A small contrastive image-text model, trained from scratch: encoder patch size [8, 8], batches of 512.
Rows from block 5 of the image encoder, named by matrix and row number. Rows with one number belong to one attention dimension. Each number is 500 + 40 x the weight over the matrix's rms, rounded and kept within 0 to 999. All counts start at 0. Numbers have three digits each.
# v: attention query, key and value (stacked) (encoder.blocks.5.attn.qkv.weight, 576x192, the v third), inputs 0-95
# proj: attention output (encoder.blocks.5.attn.proj.weight, 192x192, transposed), outputs 0-95
v.85:459412602524443530569532591585480575446461481412510465516541524534467535437434517463500459395538447422540501487423469498544553446547447450410506476427472505470489557533585512560485440484431460441519531451517504543444529468464519547518382527566539519479530548506497540505524486460529409542
v.86:459488473539465456476498538638495430463481523501486490426481479544455552436429513491543477529520544501505582493526521482521486460568369574457467508553512489506481428490531463571488510467505469501475438494478500488556585477388451505545483507510563555523464508497502535420526526562581605540
v.87:535525550526529443513504526518466550495469479514477475542441486502438543503533502526497453399523471499517474457505558469481565541462446473458550439499463490460538571392472440502522429537471495441543455481541566435511529478478537427502542487478507529497485545509476507453529465556520489530
v.88:442584456486536504484566480475593514498431535518500488540521485550553555518506470432500500457529507414493472504504401463491502488499483597477438479532541481508519488498409531550540479534546476539519521450498548528516555478497596446519480492488496461349517476561388517443539528480434541444
v.89:495517492466474494535545451461482532556528483525418447458540517507469464477347531486484584542493506432543519506496453558557506504589518538485507487473511530484531519433447533533480509524561403415456570485486552527552506500523551492505523523513578469423513512452519482489413486481476438492
v.90:407501494505541463528441496537443420550573491551501457521518507442540513490458533464513548494463457534517462476517486484532524499454492450508584491535489523473575534454461483500475469497495495460410467441490508488412494522513550504518509561441450538501588553546531427475571523501482403504
v.91:525450442542519442467556445610507439530414529509505542500469415475522510520492511535551547480412468483549484531458510537525495470481514499496523482494489496503586505517483489526446583478464508451497454536537489511467525460480512445518543445466526470397450521530493483531539562444441526547
v.92:506456461511454479457489455515529464447490521517526456464538419586525496513511530496468439498516574512498418538552522534446491534498520511509402573486547520483573496556498523521559470477413581497559474534453451441580547479504507471460512538470501502496460464547496483454500543600450592502
v.93:478508546461530453476560517593456567474490539508528481541503549522439430566523483407498494456551410463454544507531501509514471485550502437432516603506548476529522505551535499473470502502482465478523441509527502505459523403560522483488447486487495468516510495452520497545539463469458480499
v.94:496543475482504506493497518398547442537476456471531496514516424515476510577549498493499517558487512443529463486510482493438518508493504477514516509541423469445471469516443447415540460498512565498508444551537515578464444534536411619478571554527488460518427571441478472565474526441496611489
v.95:510566541535522465424486495477470507516487509540497515524519463489441420508454502500553465465469570497423519488507537528568464501569502445518486482531533503512471539555548544500436516462544535556521537446529525515512483467479550458479440536435516462480507471516479487543549487530475626526
v.96:458508540512473549534549487537494540557526471476419448456566595594466575520528534508484518485486457463472535517470470480525458506514521460506468568502507494526504454469494462509555501423448472456533535608484517558461519473480403506486533521513504441486503525456511471562504466480470498506
v.97:426528428442518480428427567521538510523463500440496501529497532522529483489538537518527524478479483556488510465512490555525507481553397575506515509434529472497472433538553426477500425538501476493492511538475521462451444462448490445516568493534476473429523572518542488519539481494529523496
v.98:424488457498521536510477428533517470521490505461497512496501557484475460497552494565496561503489551445509450465403517519580517538532497471552475445480542420541521492561456501460474373487490515492539555497474455604481508461499467482464512504462514416522517553554546489507480515486545511513
v.99:495516399469477533460505461403501487558486465526529488534477560499509546537556462549427539513522463562545532506474467528513520571489542510402457531465544564500479480454455544445465522468514463518440520516490432508484472481533568494478490494528509509444470519393451523533414547508485425479
v.100:506428475522522444506491502579453539552521538558492422456545466439398576546533510546445449479519388544507460492530461517486511493532557492455449437585581568415536437458469560479480551497466466460496517430483578488533551470486521527452420475405502551472595468430518474462426480529487470469
v.101:509479455491544466429563558557397514456518512483509539510547472485463524528588451438487423466527480496582462566436458491536498546504523557481522471468537535516525527501419530555524474479476443423576528488412488405529507442540502466439520500589494458415454473484511437522503413534448531404
v.102:482519467497513531527511507511475524561489450483469534529513538477492519500499481483487479482548460467510523471479535471471442525508504536530505417509544516442449479455502503495518476497507525538519492497458523521556470546475473486416478468546552505433522496451544534518489495464551497477
v.103:534453464511433440530475422552523501400417516556576519449458551401481479564488540487519479393470475562494437487489543471588502435496467473483486521544446537497477458624424512532496551548496486494507495502475516538481541482468423475466536527516575500527518495531477488411525525480451519511
v.104:437481412580571499457557491422489450523482539553493469469572601477546438493521507472490532560496474535517465543543456479488539518576471497477590556500529489495493449519498546535450539456546428587436493547500530537492403504498547498486463488489549541497505495485467538548461520551528580516
v.105:473534539491550563526545490480495467556554495491413517512454475476547470535492497496499511507544578544491486514513451531478543485467542513474498474488458444516442503552568464512470560536509457466502479557495418455513407566535426539538486495462502511512426467517534583473499495473484555464
v.106:423519538496474521454519478516491505531564564485536473556497500484509532543443499485537456519418418460519559493551458544531489529446510550527431522494452529469522571450475534489500494488515580451503482548560491517520504441490539547565465483507464518467542512451473486529512578476513525514
v.107:445476448478446547514498461440479497549495490457438512487537478558503456501499535391504470498490464494508457526471519459507463517512455460475522493516465502496518542422511502509528451511507434446532541499516447505518524496464577518563532472490503479519463509457480570589411447578479474513
v.108:471508532526476549535507421492439541552498497526486521505440511468517423426512446396453520472416528457492463495494461505462509498619393485489498568461577472496568546497465446496528553590503488445497524484502481498552520491494533426518510532498533448542519519515509567549493489483514517510
v.109:504536502492548427529469474440493525484493489459563508549610515448508551555477493542563557487458463478406539468555495504453511485456527533485523482529436486489367514473557494489500494513469575535520490446540540552456392574530502432492515494449483538511458545512471511546548526477528551511
v.110:489570543496524482529484510425467533409431448495455543534489533498503430545507516529556575456520455551514544548405520478505507479478552503455562463511543517448524538553557546517442503495491463535514503459576544511527559482484476527477488488517542474518504463492498542523561490522494569538
v.111:557520451477548524483517431579480464497480463441500488566549531491489474441518528519488448522487507419522507510538473506489479538495508492503565524499472489476460559489476523530510500524457541499462532475467578446501514433474516478572514503444496472551459511464487607427509490527469563492
v.112:478504480504531523537475432484526547452413468503438483559499505510463473434476484509535514392467539519462477552472478532458551516482513521454530467492546484548429482513467546524475472495455465490498656493555534462507501496488547479518494557455495542560502485458466533581504544452603458546
v.113:397479533496494506487469544511472450485449554535562506490460514522583496604494359428577408639416501468578475513468535568532561545516465503476513451557530501447416495536524502476526485485563530550379493466426499474533531558548521592543506546490471499504528526469511436475509518524459500492
v.114:452564531510546543527521521476519498477502510480525515557453480493427508491493556471560493583542508539509451488498433540522566479422514439504542509470491561490466584549505466493468505541491521521477524549430390503492472458517503470514433422486505502487536453517512571510423497511515396553
v.115:551481456485484531533495500450467526469504472517533490565513516501535470519496490532484487556495503487522494520492498567522458560443494529455526475482475563511464551478465512447508407554514459469455459493495532464540540485571465553476488538498471555495437473408450406457455520513491544540
v.116:585451514460443540478520463456426469491425495480562429563512593466519509499497533526490432482505510474561481443554584496466553464553489447565500491528526507530462482509473482495492511507484493436493491511443509492436520472542524549457466504557567492500465578513535528486463469492548475470
v.117:459489546484476507503441453400525490437450456499495501522493490537487511517544472537512549492532493495497458520470601501427452459540539459543489440522547482480433416521536476516490452493465457488498541538480488521550535518429464466491511472475492481512453516521481470494487506484566506509
proj.85:499582536492423572439504491524509460525467511558475460521492460453550492566522528488443521468449488564517503452556436471530587497513506547555503497494529510542507420580442423508408461430488466543429535400461449467566455518536558513468500524575505552551567479476486494442520495482522524499
proj.86:492540466460533582497505488461430553481542543531563544533471523451479397533537506427564509525576486402518447562500571436447484498469511571475495474494476508515530542590471499442514510415557514465580539490532520486518537451572469479496534506534578465477566503548569530537595486566480452486
proj.87:575456417479506505549568503532507485472438431498445464497511469445529435466588568505451467485463478574451472505510444531527466507514534503493493486532504606492527537591484482433496525469453508483458522546458589391453541558530596480424564499515493544444506524519481494483488541558549524500
proj.88:536556531501505415506428492403461486428476458422462524547513449530481452501447529601547528544494450509574505471442483527447503480567537397454520506516413422495464489485522504536459461413468503506482457469440503530464482535476511509496539496463484505490407486550479526477522523478561512510
proj.89:457478481548460467503537473426520461466532471508554518531498467522554476526485469542524486518439550515469570473537471558464475457485466502450491544438455508516434472513580488475557521508516542545471466512569500487479540542471485595452512492495440516524542495557465442482534414504512537603
proj.90:515537459552507452515514566414532479477488469547471440459483545566468501486488533499488448492546472578493468562522572514467502490547491380564424484489403522447520496492525593490424485417459539463521543504466547482497583537448444490437505493541578544494398511528470501430491487540581543555
proj.91:462543531488459464500473529437483493530560485548459450570542519473507537399494517448524522480514471516486488538458563534437422402419490429479449536544507501500526502477477496498434479402506514463473565445566513512549517574491488492533492467492474555547529515543472489481505499544590453381
proj.92:499513572534521478499528564454476531562484459450539534485500531473512556480543463499504444452553502431547537607444458556482495488480499513458578449530569503526446584516468463458586428452544474458552506469540569545468417416529552464540480496458464537524479513495530468559577484469454474540
proj.93:483547468548436451537449508443555437548498566546520490546515499471548541391430512499510495564478482545490513514483430492438567432506551466569518549414501501452490537591499490490555515517523499593551523445459486497466520566479528453524536545530498464537493471484464494509530478480444520546
proj.94:480556496540579463546527491480500524498486536495437506432476494547536466531499459507520494577561486562504500455429495536518527495481450458542466475502555461516476432461513427500482526509516483558416460504544493472448535512521543499600517497504498546516531566404417511531451495551435424511
proj.95:488494513523430522561471514488484524481457537524532524526554526532535529489477445512523515504529496532555523487528483537479504463483497423461461524487398452533479506477408486475510497520486485527510521480538541482519504515531515497519579499542518479542511527489509510468521493489491527487
proj.96:512498529476432528472499524458499498533513501432533510471459464445559494460485513487523457524461448581510561506505527441438508441511460554540596511533528570483487491497557520458510483544491500549477461488479496453495471483513542578531407479484428552556558512479536516554476482510475540489
proj.97:519477470492485543556519529411522417541493552499510518546420523541540515464475517479516463471465485434496524513486468495502554542446477441524462559503535526527484500572481519516443541496459531489500487479547498461480444547540496521512483489516518471500516501578430528591463493561470501480
proj.98:505469474552487552535492433456418506499495491498570538506522581528461453543521494507476518522559456573564545425505550478404475546483531439479513527515492484476445375485557560509450464539553428509518558516535547594505518530543569464492474519485451510497497530517550480551414540484470491455
proj.99:495523521504528527576508503536473505403532456457476495502493532557457488514525486499517475579405517487493522426525473496532495502456470530523536464523526522541552498496558544541563506477524488500529491503489444483489417555416487493448477492487490525532494432489475464553437473468518491535
proj.100:521560565525472449462588489547509460456513493487480552466487487518555435466496550519475410484492491478461446525534505425548564475531480560488561563532379475482488583471480511527505502495489508535521462459490481558461544467473500462513509497529544505454466537471457451463506507515454586531
proj.101:513577521479509514462497508423500480524509477535468508534531487532537516443403586440486516482453544459538400509479432572504475518529514527486585576498537452532547526548538524513515523499543515519482461466561517478525502516449530495547476445480430559500484513572433487485491539547517544475
proj.102:556489516454568508473518464527512505477518538462454486491543520506458472561475456518473531562436476482440461490441489460558519498538449491519487528472480516601498471501529488533470458604469519505433508489492534477504513442546423527471479489521479537444450506507538523485484502442447561521
proj.103:489549474527409493464490565540469502540564494552469456432553557502513495478514530540504512497527485419460504525499554552449464419464504382479493570517518510444521522468502496422460536384469508472566593452465538570463555516491517505485500516495483501504479504504479578553504493484367486503
proj.104:560500548519486501529434475526497496476553516565480515557466476545485546531399473490576502535547503512476559540511470521548485478450475488473456482429441514484497543492477447448584505462470457474457496517513515456551565590427477521517485525474521438518462531515502481521479415540617435520
proj.105:478526493507478531536426482500525488525576535517465466578505472558520505498510401581467537493467555436493471473481569536505450488427546523481497512470528504577505523481532510565487547473481545446451515445602502482582464496456509490486456517488482418554481441472499452498543438508519418489
proj.106:442543562511487449534544470392520476437505459500511460482504467531527465487563492515491459531525499567550472461548516521561486485519531414554478497518522492509490487463475451488499500527430535507534473456577485496512492451475500497476537469567505511562500557390500537500527482554513476471
proj.107:522497569533482491426490495514524542503523526507528556484492483488531557525526539462504475526481517548561484504551480482494546525486564492549488511461539443495426445550556522504523540553515485542443474525529496477490525510526474487460477606484383506491531466506540444513490574505510446509
proj.108:532526430546392531474425450487540492515473522450509534534494524525455582506514503546517510480534502573412576499487482537502489473455531529538550516468456496546442477505538454538503514548497477517432513515535518497472499506524495539463536548540482521442501542532501472505507507472441483497
proj.109:464453517557490463559545551543498466521492525524455542530424487470458516517564516566490519517531485499549497517504621505523462552516464434521381491516554450523546548517455496472432544535438480524458569537570542551498550581498479513479498453529545487492415494498471493465434516510490474501
proj.110:534525523472516503463543499565495523526529559539471482515572563508527550460450467484427445493592467460469459488537437519494499520463468484465465458502508439486538533522415492581513481457500511481512504457460493519467515575533523503439585557557459482549494549572513518491485446527526531501
proj.111:515538483536498553475495529473582484471535481522468507515542489446480551532462512443544527531496528523496478520478501537454523458534451512510486504431548472518441573503437509482475476468428493569408559522514621474504476547566433489466451471495516492477592491531500499476550551493491568508
proj.112:521533513541447491505513462470540453458501470524505508504501522448467607511561489528529483527459455512523537506561495453499489560423490565484490492498461448490562482464434470480476470545452440509439506551472462524562561513531483502490531436539484569460466526546540411495526443521444463503
proj.113:526491544461545486496452469493482513433522473580510546406455442497465495520476448510546499512533510579500537541497460508517509485527528417576440467463458513493522477526504474440497540454462524476500414542554459548462602500473458517475543506444522466467493542456499460488486450460490491571
proj.114:477528485505496491496517480575516446535524433530485508419498472546505553511464487454397485439462577453506485468569456449548517497513505500507459450526550551532446475505450431453523452472427460544496502545501433552486509511523456509454526476449606420531478507434479433543559478508516480516
proj.115:545544564508535485507513472520529565536513486458489446501544481514453527518481466491460458520492478504433450471472455469511538528517527559464474497492531481468539509544525491517489537554474489500502507514495526452433466515421507492452540485554503522485546529502458490531375522542503483525
proj.116:517566470501531486514501533531544515564522467575512507479542506424487494528542540481486463527461462524445544519399403516509465454467465513538509523481534582510496459485437495479520453504487420521489513460552523465527533479440503512455458505545481478515474475475476504514526546425481541520
proj.117:498519508396554537448526463487479463512473479486564529463497498403498570512599466509504480493507463545479525496496494479436508526398481512485462557484551558459471534424452498482404488484515450498495509557409492472560537505582519566480482549500481563482527469492492475458515504514477496463